config = dict(
    train_examples=39062,
    win_length=512,
    loss='sigmoid',
    encoder_norm='batchnorm',
    encoder_activation='relu',
    text_encoder_drop_path=0.1,
    init='trunc_normal_002',
    optimizer='normuon',
    lr_schedule='linear',
)
Rows from block 4 of the text encoder, named by matrix and row number. Rows with one number belong to one neuron. Each number is 500 + 25 x the weight over its row's rms, rounded and kept within 0 to 999. All counts start at 0. Numbers have three digits each. After the name is the row's rms in percent of the matrix's.
# fc1: MLP up (text_encoder.blocks.4.mlp.fc1.weight, 960x320), inputs 107-213
# fc2: MLP down (text_encoder.blocks.4.mlp.fc2.weight, 320x960, transposed), outputs 107-213
fc1.43 097:543472490513515511495474492451498533533515522495482495508503511499465512443512471481474491503470545507538482474541524563518543480531496506468484506518498535486531535464478507498513515538509516527457500497489470493518475484493521475506480507528509501463472502470508501486506499481450490472495479522517485482488492545483455
fc1.44 083:503511509490470517455483481523454484513491495525520499512519482525471513477474514469480476462489515480508526512509486498495496541501527479453521508519493523489484509504489482460551509473466483515500496466519514491491510462526508459543556486486489469504516495510503578522478474507484464494510480488481501535476520513502438
fc1.45 097:515530459491514535492538522528532496502584513465469515511512519495472492463521505460496528514465466485556498478495450518518547483513495489490486520502487500501502479534488511527526497483473465511492509483481510493494451498526497478554497495518521520543537476492524510521543519506489440506553459483477516499530519524505486
fc1.46 099:496492521487456485503537444495523525470476514484473531487483486525503498491540526517500499490519536503492530524500523487527503514473478485509511494503537498472542526523522428516511491493479489517475462486520489489505521528475514491512542525457522482505526521442469524481511504452483525473528456466481519480533538536489480
fc1.47 089:481476532488455474459513475504460527485440461496444472528529540505473524527543482513494517557533512517485456506486508497454514524473514503518518479494566478490530487459508564491486493475482473523485520487483482525515518504488478495543489495495511469537477468496504533546498478478442501509506508529478465495509487480465470
fc1.48 088:451537495487531477490507524485528556475510535522528523491461483525524496471513504512497523496484466502560489483472472480493501504461559442533518518481452485513484513529493498506533513524476469505513503482489535534514538506485484462504515534494509531539457485522527524506500492515518506498447484520564496473475486514508534
fc1.49 083:500458499505524508509464520475483503499453506520479455517488511513485534519521500538489519558517459426513475514488543514466479470492471488518507483516489486488536506521529535497552449491502504489525503478494481478482482524508529483498526543499514487530489477512474499503482441481495512500467456519490500528496493505488491
fc1.50 100:482478525516478498490465525465468511505432486505495511529491507469486517484500512485487509507496519533551533504539501473498554491473527485519535500510514552522521477558490523515456488454505517461520510491486432474506545472474530485527513498552474499499519534507489494512499516497493523505511484513529484493503535518516471
fc1.51 083:523544497477517477512492502518527453507460473510477476502530509497535528533507480527495518503520461476488483503452542502476488507517491525440548517505492480456481445467520497511507493477530524502517463505508487513490494493511550515519501493541509498501473514513462507484517505463532498490490485501496452531493511517502462
fc1.52 092:518466555500471471466521472500487484479532487500512539577507544511485493482466475510517502528511499490476463507532541454490507458514507480504475506539480488499515483481504509467483491504441509537483502505503508483533523493484484488516502492469584527513469461485493469523501468479494532488522501525489472473537457542487476
fc1.53 105:512472522491486489495460501470489494493468514494494492517513466472485493481485485489514517481476529513517509495465471448473481489483518527545500512571535534448540541453469504510500483490528503511496519449490487482521472520526493487460514479500502491473480475475497508466558465472459473518502516504531505521475492505509491
fc1.54 106:479521468518490494521489499486499488490507495534468469488524544467524464499520474471467490468516542524511504511489492536518527455496491532495545481474535539541466473474483511523462466506501498488480461526506524455565412515449514463546483528496519509494474520522460485493482509504496480518516500509521486508478459487492460
fc1.55 136:487440469542530483511544480501488518520518510506496493517481490525505492482498454513506474547485550482501539488496522544481518454535503508493447505510486471506504492504510542479507500530467480476508513559472523488521478542509492462494491454540483501484490486513527470477547493478495477520503491464515515468516535491497484
fc1.56 112:518494512526547513519530531487536501494526483491475518498464507507477459500475510510497529491496511490480529512515485496535535484498515469513503497507479520488487472538541525512443518509515512499564510507499473504466495557567500549506500521523513481526504507502499509516503512462478523534504482495475495530483513518489512
fc1.57 103:410454483518470488518498512473492479504540527517525474442479482483498495474513534476536533495526479477503514522522503488484498482485513498464490524554506512497520472522508480503510445499519478552487455539469495475518481447502537541437499552496512485525525526540467547519544499528537516512501493530465579500500495540438478
fc1.58 100:509533485518516468459474506516512479510471489479500507491507502479501530496529493486463516501493530512478512493527470541517486492467505492488504520480455487470502529464537528430492512494480525533491462504531547481509517481549502505541489486513517518502476504489531479517497523474492497504445501483521476451505434488494542
fc1.59 164:496475494465531505478513540482465479520470472492519500521513533459537488483511528479527496462541500534550466469480455536503458483507502454438520490494460470529484517504520509493509554479480480500522484534481499475508486492489502474497491484512513464549469552520448503491535514528527494521478463495484504515509528497517496
fc1.60 080:455520531472486443469481499544514490505489474516495531517529524535461556498509465480495515464486506518482508474509460468548536537531467456509551480522502510493449448509502489507499502446446540503507505495519515489505512514490486437532500494510481506471511484537487522507488554490470482521508521496492471493497541495524485
fc1.61 095:453503520481480473484502486498523522498507551509468519508490493512501491500486520517527598503491482510489522497480525525560540489505538475510527521533489492504455545507503485481498473508519508535480494488519489497529517520522532506496497508445510503489470470476503514514507466514498482471483535534493513502520466511481531
fc1.62 081:475477478476492504495510474456517521501473444512542469473501524494510549476451493501511506480466503527500443507490435452516519538493504479478509468480513506475508524472524516490487515518483492495489487553518553516507497505529504495506538513472535485519486492528544515525497525515510515470488500483494488487498519473452493
fc1.63 097:500497524524530546504510478505486520555480524503503491503512507504526535500511547496544500527493490466514514492509519523557526516487512507492486503490518519442489465507475471525504478499484524549507483471495518501485504508484464515463479553517517502501493499521544547499484500510571491486463498446485505495502502467485509
fc1.64 088:538477513559501477492509530530506477521494506482473500512510491485471509477544490525510568456507516491532496547517555506509540476517517524442467482473470568513485527458488507459494489481533545463546469510509492471530466503479493509475520500499522512515468490469454475479467506519496493499478509468511483511487518490517511
fc1.65 087:537478483490482489512494524492513531481459505480492551526464523517519499426525461521508521570520496516484477527501527464508501491497489531491457484499542497476520460526489474528489511487468479516475458505508492518505509472492523491508527499485519472514508495481482471455539441462504446488538491468497517504467496521506465
fc1.66 090:505513488505528517473441551510461501516476549493502463501497488459510519504541493518490494512493460494545471447491482452517534528512504503481503521532487485531527510500500483477525511494512484481509496524536513508483549480455494548497544526522493498546515469457534529467498469515489509501494444474535443500467514532511485
fc1.67 115:477499477449516532519532515517524513479479484509489507508489453492491528498495495502508494443496490450501495527469473496486498513507509452465530508468522494499503492490465553524462447468498493487520492462495508448473459510489488524520457480527481536465532488502507500543550515494528532496510517504483473508527451513486512
fc1.68 117:495482529514497481481507476486517536494477508495514494511549532505547480465535472470489500466492498518504531456508430495524529461543501490506485467497496537493537498473496517494511507499495495485501510539471513466518469527496513479494524494523491496512477532536465510514530474484468515576433508465533517502527471479525504
fc1.69 121:515528527472505513495531439531544509511436477483509515526524539491506505485519501499482508470490499515518510497535504505527481534460530491516509507466503517488519472476532493472498500501510465496470470481480506519500536531407501531500545513481531484491489471511492481482487510494493493485485520535489485485498542480501527
fc1.70 102:487495485514518557488541450479478466482513520499527516493501480500478453508485484531496501469494483505486527497472485487535481543489518513503484493512466499512499492511549526478525567535493486492479470474484538434528489499533493487527487487504491493508464515493486517531514536492461549480464527473500531499537452510496510
fc1.71 102:484463499554456518469537494499538534530485528493459495508474523477527507531508489518474485490490479497471520510473532508539475491519492521519474500469474489494483516501444513493507508456490487493475517531474467476505487512514517485540486500457498499505522519533492476508550477463487493508486488461505507522496532544503514
fc2.43 100:519487438529517498512497526513464504494499453477495465492490504515499535536470480459541473501523523441534481489513494483491552476495495531501510456513491472534522530549504468502549544488492514519535508477512536490534501507534532485480452505508541563506505480465466503465462480505464477514498503519502578472515504519494516
fc2.44 077:535529511508505510488518461471503506510513502502505479482472521556494479498513483512520475566555456486509497547448470514505484468491494473493497528504499534479506527538492460519517487502509517451515559526473493502502503550498507493489502512511510429489515495493486493497507519516525522480532533451533518458516528521476497
fc2.45 078:526458506502508511536487525498476550533496471519509501526486486498521508515496540512523505502505492467494445545511521481504461471514530481479436490523489500528451511493525504479436479504497496459551526492525495496530527523487524524503478491529480510469499489516510456520501513513491493507499530508483476521483503486489483
fc2.46 093:490501476537478486498513546485520514513441483515483512464489555502491498509470476520541497492531526516502476520477446478528495488518535487474451492518478443511519488518480533486550544512505493502506522490475535486476561482526503473429452493493482502455515502514526507514488479509494472476523516470476465456553511524517514
fc2.47 098:500501500518471491503485496483457520546499486526456490519534510510456525534452483524510500509476495510489475439537527503522468487450502494539471482527473494484485510486509513505536533538499483515512511509517482546552514517477451528506531537482508507484481512503547534494491465528497514466508483483511482475540499446477515
fc2.48 066:476484494527479520511491511496525471508511549502501505468524504516516490536531497485467537523494501483507521527507513510512523509485504524490492518531539532507475497514510473545551522527507499499517511487453474504454497496493516529506481460486469466477485512480470511461542556506511493512559513474542486518506498472508451
fc2.49 089:470501519515492544501513481507512505506517500516479480538514511506493478443507517513580529459516478522507503436491520582521531464491453493487469509473514531476517515480487506469504482528497525486487468529521496510578514480477519496511505550486486518478495493538533507505467500506498512461477505490476473479534536523483492
fc2.50 086:496505521489537501526503462538451493495525510512537535519511482504508494537496484502460527497500492502528499528473491470451534471438463530506522483481477525486530528509477465463488489473529523497475476515495472479534489466490494510452494523500520490493503530470464507483507514478489485508513552520520534546474491508500492
fc2.51 111:497499497532488543468521520501496514546524532502469484487552522474490541532515533521527508475503465509481494490485540511484516464490484495460485508475503502492465475476469481522540515514558524453499509473495504485566512490562514554493506473527487517483491532516493482501467474464528521491451522524495452457508481511451544
fc2.52 068:503512481520494552517482482489507525475514504481460515518442494541508496500479463509477479565559540464476551494505533478506471515554500532535515495496510452493536525486533485505507538532516498481500471479517469524491518504474521499550478504476481462445478475518534509473503501540510480487500514499500460478514506498544466
fc2.53 102:475518528479486516477511462481519507506513461487523490524482502473485495523487508535488483488540509551469472483435535462447513495504550537536463511542501518489495504469521522485520528503462474490530494513498501448476477510499516489505538471543505470561499500472482473448517515517505528502470498530489449442464529500534492
fc2.54 112:493493518544508501451453515538504488493489485503519517481483497517519510495486467451515524499504545507548548521514475488510496471517453548519500470473521519495492500514478510516530474536498502486534429538484479534561444501524475483483478549533483505515476523539501514483529485529495508515514474484483512497454495487529508
fc2.55 080:502470414525490558523465522526478525494485458516509511489476534518495482526492505494483525511533479489506444519513522531470477490489540464465507543498484477517523480509498490510483516490527535474482496474525486512513505575484476485490514500539467499501504542538487534533495530532515498496511501534487490491470545517522490
fc2.56 106:528508455468547540526544547460515529527535510508492529484485504497516448470469503528507525482507492517510486544501510458515524474490514498521502534510471470491501474483496486509500505465485482510492526483472520476487511532530481513509493525535496484463505444494513471485525488516499489501541504487459460518489493517437474
fc2.57 100:477516512555469472524511489521537553499458442520507479510534525511517487502521486501472500533537488495543489485488512487429531522478504464500527500507511452541476508479480487472479471520457505460487498487487488497456508518506502512506519557499451484543509483496539525480483503502527498498515517522493499494489488481512486
fc2.58 090:557475580518522468506501469508500525490466459507526526524518517463485486485509548448529510496534491543487513519519470454521457482494458480514501481514520476550508500482515475516516499460500522485498482486555506473557504493446503520508532441492497468490498518539536471489512503469491489484522511520500486478484517481465538
fc2.59 071:484499499449444528509480508504478466466539514510493497528516526514473539466491479484509500501511527482493498503506496473502486535522524447513469476535519492482505527478522478497543503519485542513458480516551490478507489496505505513519513555470497526466495529523557508539473532511515483508509521494489498497496492525519498
fc2.60 059:512492487481472495523522490496450474474503498433496487489468561491493456518498505469512502514524501510477476548490525487478500446445536517494504557495490478493555505496503501507513499493493534484486539544501487535494518499543486506522490469495468486484476496481543508528430487491521500524514459515489475510466468508490492
fc2.61 076:446514496502500514511501514450514522480489476479447479505522477505549517459544474520508512516498465461539545539491504520475524495470525459493483501494493494539517513489465471470506537518468507484532534495518451520543475503505520542537499544500493518507523482513497536524516507536480493507502519463515491495456463497494517
fc2.62 077:492522497481523516508482497541464504497478464519533455499514474528495506493530494452504499476527478457452503508453538494503505470489467566502492521501530521449451516517504502509539478480500499477490530493508477520525540500545454464495492529517488465497509534477517503469497461508485478507538468473542521528472502479495486
fc2.63 106:492537505519533450517528473506465466517527458568517532508510482495474460487514496512506499500502494509455493504518436477500518489542526469528511509501501496512503474447491484470512504490516474491506502468489516506507513479496480493517528516455429528516478456550488544503493459489498489473523538504528490496455466530470491
fc2.64 084:518508486469449510492530551494501541520510462498508490520476481508449527504480481474532484528513508549520489494481500514498502468506484515505497481523504443531464484519510526504533506523487525483503532459489499498539529497530514507474473500486494470514541546536503463504525474491492476521543486537488559493496480520523520
fc2.65 080:498478514493501508481485469470521456444465544497491509529504482489490512452478561527505461500481460465513490474531497510497498507544504507469482510544535515500562533505495472528501486509555512481476494531491517465505481527471524491515483509521518490478513471469517510449463477538428486490498534473535495545521536483455520
fc2.66 083:493545536490493483545513485530482520489447513537525516492476513482479498512488525481517515494537490502476506495559455499531518503548489463538502491494452462511494481469501464479491490495493488496508476460517580472473515478475553504446487513467547480519492475552477540481492473501477472521480545484453447489500481505520499
fc2.67 134:546518476481529548499476475502535483472565447463470489518452502456485504484516503531504482494486472459479498502490469519474480462477479469453480517477489477523529508523491523507454516465516540480489464487499509499523508474487477517499474548503527534476534503531465496469512573497522494526455534513497501486499519506520568
fc2.68 067:514552517472459478467535523499486489474529480498483499508508531486491501547461478518486509474534465536508467507461537478475538511495520498479506515504553481495480492505496475532487494512491523467494522501533488490488478506486484474512566478459488479501544461548500479465471491497484470475489483496514468445491543503521501
fc2.69 090:547530493552526501486511471508496516554454512522489472479512546484479530530438534545492506497550499517492480514506494482529522483494483498540492506460488456484491528506524525526496505470496510525498510457506494466477494484482510538534472483456495505495505547540515529491470495517526453548517508499495488480433480479466521
fc2.70 078:506479478462472470478514503476542491487508492441525483503489517510499487486494524517518478477470511504481480500466526508480545474493517523470531486521538495486494530473498502526494453502500531465514524534465469525533543467502478537501511526450463490426523466506495522499470530495535484500524494526509484541497478482491508
fc2.71 093:497500500504429514476489549530530553456474501515466502416454486519494508483464494549524541495476537465493504529514486467524509479497525526516446501473531529556477450509466527485512481511496466483525564550479493514488528497533513499516477529504497516539507499533476515508491526505481510496538496477495502503501464464492526